{"dataset": "simulated telescope pictures of galaxies", "norm": "rmsnorm", "width": 256, "positions": "learned", "label_smoothing": 0.1, "lr": 0.0015, "beta2": 0.99, "eps": 1e-10}
Rows from block 12 of a small image classifier, named by matrix and row number. Rows with one number belong to one neuron. Each number is 500 + 25 x the weight over its row's rms, rounded and kept within 0 to 999. All counts start at 0. Numbers have three digits each. After the name is the row's rms in percent of the matrix's.
Before each neuron's rows are labels from the 100 images, of 14976, where the neuron reaches its highest value: "responds to" is what is common among them; "colour at peak" is the nearest of a few named colours to the mean colour under the peak. Only what is clearly more common there than usual is listed. The data: simulated telescope pictures of galaxies. In brackets: how many of the 100, against the usual share in percent.
# fc1: MLP up (model.blocks.12.mlp.fc1.weight, 512x256), inputs 0-63
# fc2: MLP down (model.blocks.12.mlp.fc2.weight, 256x512, transposed), outputs 0-63

responds to: flattened elliptical (44 vs 9); round elliptical (37 vs 8.9)
colour at peak: brown (54 vs 16.6); grey (38 vs 5.9)
fc1.115 095:494546502459524487476505516503530424490508537510462461459463530503478466507499462488515522518495497484483508496463487466489517482494510547474490469517494487528511495508490460462471519507554449
fc2.115 096:518498528490540513493499532514497522513484524489510506477471487487504459496485493538473502480486485488501472508495476494518475501485553491536510467483505522496513509445512461575503479519526470

responds to: lensed arc (70 vs 9)
colour at peak: grey (55 vs 5.9); brown (45 vs 16.6)
fc1.160 085:469474514506514511450474522531502482491523535542511506522511509517550475451493500486509500517518542510502490497514496504456497514528446486485442452514480475529482475506564502493484569480491523
fc2.160 081:512529546506547475528486528528479509512484467498524536461509495557500453492489506500472469499514505497497499513517474508503523527510496534524480451536497508504523482521489536496520498485493473

responds to: tilted (68 vs 18.3); barred spiral (56 vs 9.1); kind: ring galaxy (27 vs 9.4)
colour at peak: grey (41 vs 5.9); brown (39 vs 16.6)
fc1.32 091:460515480483529459484509540522541493476504479494484526459481502551543534497530509449496503518501483522483499513536471512463529514496424481476482475542475526540451481501518479500494517461563495
fc2.32 076:474502463513491448476538481496533510514498507496509502526467539519490533528523470477492486479480511505497514468509482530504552518481473480512458508537501478519504494528558486472478502493516526

responds to: barred spiral (34 vs 9.1); edge-on disc (34 vs 9.3)
colour at peak: brown (54 vs 16.6); grey (38 vs 5.9)
fc1.427 109:504494471530456453511507492537486515493511479486482548507484495528559490500494478490489478500533502495529520504510500545515498502490481508514492518504494467538532526531529527540555488491540525
fc2.427 113:482496487484482424487544524521489497506487457489500497471547501529530521487445492536464530549506510482482449500498504474502465482474511496520502511540497536531497484477505519532486454481488491

responds to: lensed arc (55 vs 9); merging pair (33 vs 8.9)
colour at peak: brown (53 vs 16.6)
fc1.251 103:497496472515533463461511508500467516507515503450513490500497546524513515514477534511486518479436485499508493479467511466451500492469542486486508515516462503519482504483505533476486520493483479
fc2.251 105:491536526461493548512487513513554445499485516574491514480538472489473489496476491475494450492516499518511505494497504541534508522485460498496498504490508483492490501489510499479507454498519510

responds to: barred spiral (78 vs 9.1); winding: clockwise outward (50 vs 13.6); tilted (38 vs 18.3)
colour at peak: grey (57 vs 5.9); brown (42 vs 16.6)
fc1.332 109:476456474521500496477496512531475520486525488464553455502555501475551518488527515532501484495497463471528517504500454516489444516508495492521465477508490480499454441491561485493556521510444521
fc2.332 095:494480486521496526519522529508495537492520534456496466474594540496473508495473520535507500485482501461528512492501497476511494487519512492503497503470485499483471538498491479446502522505478504

responds to: barred spiral (73 vs 9.1); winding: anticlockwise outward (47 vs 13.4); tilted (46 vs 18.3)
colour at peak: grey (74 vs 5.9)
fc1.311 106:488502478507516467481472500487493511488512500521490497466446520490469495496516493481472471467442514483540507556514469504487517497522534482524444421502489524522498531523526534528521470471534474
fc2.311 103:510496516504496479496492538518544487515501477517518495477497490507503461460521503459465501536599522474452517517429525466523500521486529506516486516525502524555466506472503491514467486520538501

responds to: merging pair (87 vs 8.9)
colour at peak: grey (25 vs 5.9)
fc1.165 100:491527523510532475486458522493487501495504461505516511507483511479496483506468484521487493518495485455547505516527482449510495482471535480524496458531495529471475480466485527501531512473489478
fc2.165 102:545515531477495493529541491553500543492480535503501514507481502479509514507484534520522521473467517532480504507509506532489506509557501434466495535505485440474526525524473453493458481496499527

responds to: irregular (98 vs 9.4)
colour at peak: grey (64 vs 5.9)
fc1.45 100:499485513488532494500498512499515467508478502536506475523493533489484497504523448491539513540508482500453490486496481451492490528530519467533528455488529513522544485485490473492512523522489482
fc2.45 086:457524486487499508488530495509503501483543511504517488534496506501515553439506562522516499530468536453473499487493506467492502484503485472511523569478503502524508493478477482502485513527520544

responds to: tilted (52 vs 18.3); two-armed spiral (34 vs 9); kind: barred spiral (32 vs 9.1)
colour at peak: brown (44 vs 16.6)
fc1.305 102:504485470532522503496524523484473483488537510519503534516518511488468491524451507508442484521479496506535488494511462483487500519457551489513429470517515527507469482471562455559486504477520499
fc2.305 100:473479506549488481490515498449523445507520499525488562481486487496482458474507516461498499513542522438440559494474508489534532469502490510486500463490506501502464533486477531509485452539535524

responds to: irregular (76 vs 9.4)
colour at peak: grey (83 vs 5.9)
fc1.442 103:481509494515470474487515492515514491472498466498481513535470523536506514510496458465500517497497525503438517487491482460527431485527511510469515501535477485540532527470484529513507507472519508
fc2.442 102:515474489488478435517516540526466488502526502503525511538456523527552503526436490496466531503494514511451475519527493483510513484541493502527482482523487478545479524507516473541493492526503542

responds to: merging pair (63 vs 8.9)
colour at peak: brown (45 vs 16.6)
fc1.163 109:487482547520553528477478549493466501529543524506472476501511482505514474513505515517523457524466511517515501465550505506452464489489521519517490511490499498514467524506498487563495536506496491
fc2.163 112:460512517508498468460527489500442498513525505495502498469493520508525537484514501542439483491452473454505460506544487521452489513496540509529473474521498528478559483486516492550518459520505475

responds to: merging pair (48 vs 8.9); ring galaxy (28 vs 9.4)
colour at peak: brown (43 vs 16.6); grey (27 vs 5.9)
fc1.109 109:479490493478468521515539541547513503512474464474523518519516529520537502490475480484492475534485532541512521476512484486485527540462495503506485506476500511519535540456543491512529487487520500
fc2.109 093:503491488487495473503541480491518486537524519497477465472479538518505492501450478500512507516475505490509476494465501499468546526483477501501477486466515520509500476483510469466563448521494502

responds to: flattened elliptical (46 vs 9); two-armed spiral (31 vs 9)
colour at peak: grey (59 vs 5.9)
fc1.406 095:511474519515549543498493475487470506539495524532510534546473500503491514496523443524510508487470489483501500491487480503479474468547516510500494522495572497500532534525538507507495513498475493
fc2.406 090:477485507455466473480511544537536517515516490512519480477504449480523528530484474492492495500456525507491521450510516512465492512485496483484510515496501498514516528460464503494520490525495508

responds to: irregular (87 vs 9.4)
colour at peak: grey (45 vs 5.9); brown (40 vs 16.6)
fc1.470 110:486525483492512522516489494478494456481521499561505494480505542485463494530500501524473512484494526493482481525486470478475510471511527490491439431495496536520538523501530444520465479527528476
fc2.470 110:477503516480530467470482519523509491502511484510490480431547489507507493521506517517477521551565494470477506493462512512463528493476498499524484552552496515500506465502477491494465514477509527

responds to: many stars (70 vs 35); merging pair (64 vs 8.9)
colour at peak: brown (65 vs 16.6)
fc1.328 114:511468501503528537452439490461491477496494510508487497527491467494501455439491509509496488504497496505473533482558508458514503515529560521478512502512513499509469516486486509490427511504480511
fc2.328 135:492526498489483446502500500535477532480532507517508465497530506516519506470487468506485503516546476455532474518487493496501457500451494490521503536514504549566509478533530503526512523498532493

responds to: merging pair (90 vs 8.9)
colour at peak: brown (69 vs 16.6)
fc1.142 105:497571497472481534498508524531526485518476479519478510474482525530531480490493499444505446503496530530498518477502486471506515518480503511457499520517480485515524540484532524510489480527477481
fc2.142 094:482469502533528475486518482474428496522547504490502529527524515502487516522499507530505523522485499498461474472505507464478468468483511494512509496522487538505495502485481516485511520486516526

responds to: lensed arc (100 vs 9)
colour at peak: brown (55 vs 16.6)
fc1.229 103:488477479549516481477497500488446508484512517521523480545521512485522510460514494523513525506509454491496445490491490466432465496497486473492504417511538495484513505485522489462522586464512537
fc2.229 137:510494493462478515493493512524544522495459474503524490496457503497514499501513489454487433456462495510536517527520505527526511522512493478464512552501486478491525506512510518523511476510499485

responds to: irregular (65 vs 9.4)
colour at peak: brown (44 vs 16.6); grey (40 vs 5.9)
fc1.428 114:512501476510528470489527505503465459471533503469488500485498547544475476494448478528461453523494503507515502486484454465462517535513551520505449457543511508516511476524568472523441474467544516
fc2.428 112:454501528529510509505486516471538443509501513560498545520520502471460497494501474455550522517524530430428585466496531515530542434542465490474524500457520481514464520488459521460492500502478557

responds to: lensed arc (91 vs 9)
colour at peak: brown (67 vs 16.6)
fc1.133 098:478514545522506504495492522480492470510513494524536514519486460485500478475487521462516485514497525497470501475466503466513499481521488524494565511513514459483411483474457504457478528464515564
fc2.133 108:468529466475484522492493488514521509522522530504514475452525528471462487486485476526473467475481471443544513530488464491455509513483512530525431521458513553516499481502515476488463484540514477

responds to: irregular (65 vs 9.4); bright star with spikes (56 vs 25.6); kind: ring galaxy (26 vs 9.4)
colour at peak: grey (71 vs 5.9)
fc1.380 102:516541528505512487518497485479467507494519552534496469544458511510516477499515460501536526515463490483436485470512517465536506553495487502473497470520510502536481516526500509476504508493525515
fc2.380 095:490487510517501470514501495487548506485488490487484505516505498487492552518538490476557524523495485462494568519494483492518519532475489474512506509474532504543501516471482502516468508486480479

responds to: irregular (78 vs 9.4)
colour at peak: grey (80 vs 5.9)
fc1.342 110:511508489494530505517464510533554463499461490492511522476493508506484504503547464472513480540520542486454528492523480457515509542543491500503505435488498496551527506480513481472495497503479455
fc2.342 103:494502504527511492544476505505510496497521507538503508528536490496476487489507506458525501505549509512481534478467521521555500450529471479471548563480509461514474481525501487476490528463520563

responds to: barred spiral (92 vs 9.1); winding: clockwise outward (73 vs 13.6); tilted (62 vs 18.3)
colour at peak: brown (38 vs 16.6)
fc1.385 098:476514548457512554494464491491479504466489477503515489498501462530461470510504502487483501465540502527419507488504508539497470514527516538483508524543486490506523451486500491457489544496532505
fc2.385 097:514510493529500509486504510509487456495516538523497564522499523500498556485525505491508538510462494480524469529507515428503584517504476494502511492487510510490529504498510486540485500477516490

responds to: barred spiral (98 vs 9.1); winding: clockwise outward (56 vs 13.6); winding: anticlockwise outward (42 vs 13.4)
colour at peak: grey (92 vs 5.9)
fc1.60 105:499502512520522495476526535504459515525528482516504537519475541516529493494409448458448465545494473494480472466462486481488487514512539499505474489482491537551527518503556495511492533477521500
fc2.60 125:451489470542506457486511496496480476501513493500474557475524530509508496487464494520459497522527495480512513499482486506469557525465524504512472491496512519501511518481536500546497447498514503

responds to: tilted (79 vs 18.3); small (67 vs 23.9); barred spiral (63 vs 9.1)
colour at peak: grey (52 vs 5.9); brown (47 vs 16.6)
fc1.279 108:488510514515537511493482528464467498510538502532529500465535491530543483499524522490489487508492498479539507503483506500480471532496494504506477503530512533530471513503515477471461510485509481
fc2.279 105:453523493513505484459456524472473470497545509537491474492536529516533531504500527519508488507486472463523526485486497528480509492498453476479470540500475466494520472514543490471507533472457544

responds to: merging pair (98 vs 8.9)
colour at peak: grey (71 vs 5.9)
fc1.338 118:484507485477474487477477499517481524476479479469472496501515486509563488477485493508472503522523518519503463514519525514472457526500502527530515518500476540503504471487537487527484501497480447
fc2.338 122:501504530492523535517504498502519433498521568585491509483498486490426483500484483492501494480497508500482519486493499521517544502466483484520484480493497494475501486500457512453506469512550549

responds to: many stars (71 vs 35); star cluster (26 vs 9.1)
colour at peak: brown (40 vs 16.6)
fc1.240 098:498549514511542491502489528462477507501469481540534513516516494497471556509526463513476501512497483508473485529483490446501481503540514505489525431500522529486527515473469464499491511507474494
fc2.240 084:495492496511535490484511488530524509488527522505496531488514511511486501493479491468502495548524535482451501468518500513468525483503501490501512534456531511492483527488469504478551513496523501

responds to: lensed arc (83 vs 9)
colour at peak: brown (62 vs 16.6)
fc1.127 091:448501490517506516476485466464476468549507504528525460527489511506499478468518511509516517501500501480495471494496508474478503474551476534486529516505537515485436484529496507473520566485494547
fc2.127 089:485519507537480478494469494493493460485495503517502507466497534508453563543466509505549462532499509465518565527518486502487530505516518497498494513478499489526512492519497475472539480466522501

responds to: barred spiral (88 vs 9.1); winding: clockwise outward (63 vs 13.6); tilted (48 vs 18.3)
colour at peak: grey (51 vs 5.9); brown (36 vs 16.6)
fc1.26 114:490482514462499491457498501498491497524446482542502480509472519519482514472465451476499499484466495538464465472521514488493480471509518523534537497516470518556497486489495526478544490512531495
fc2.26 118:517489493516491473529459507504522483531485471463522532465540490487530453521516509469496507520598512508483507510463502519529489477485496502497528532535522497535477463487464477485478528493494522

responds to: merging pair (91 vs 8.9)
colour at peak: brown (61 vs 16.6); grey (39 vs 5.9)
fc1.364 093:503495512529527549479475547450510485520516532551512511519494503529506464508528518481533493487504528488496519481454518450502494491485520465489476484496488524507488530526514508461502580473502531
fc2.364 078:512455500486519474537519465511511520517466474498475469511553465504492537523488506543528525511501513520481478496505474507506485491472502475490526514488483490480519498477465457507502466470447478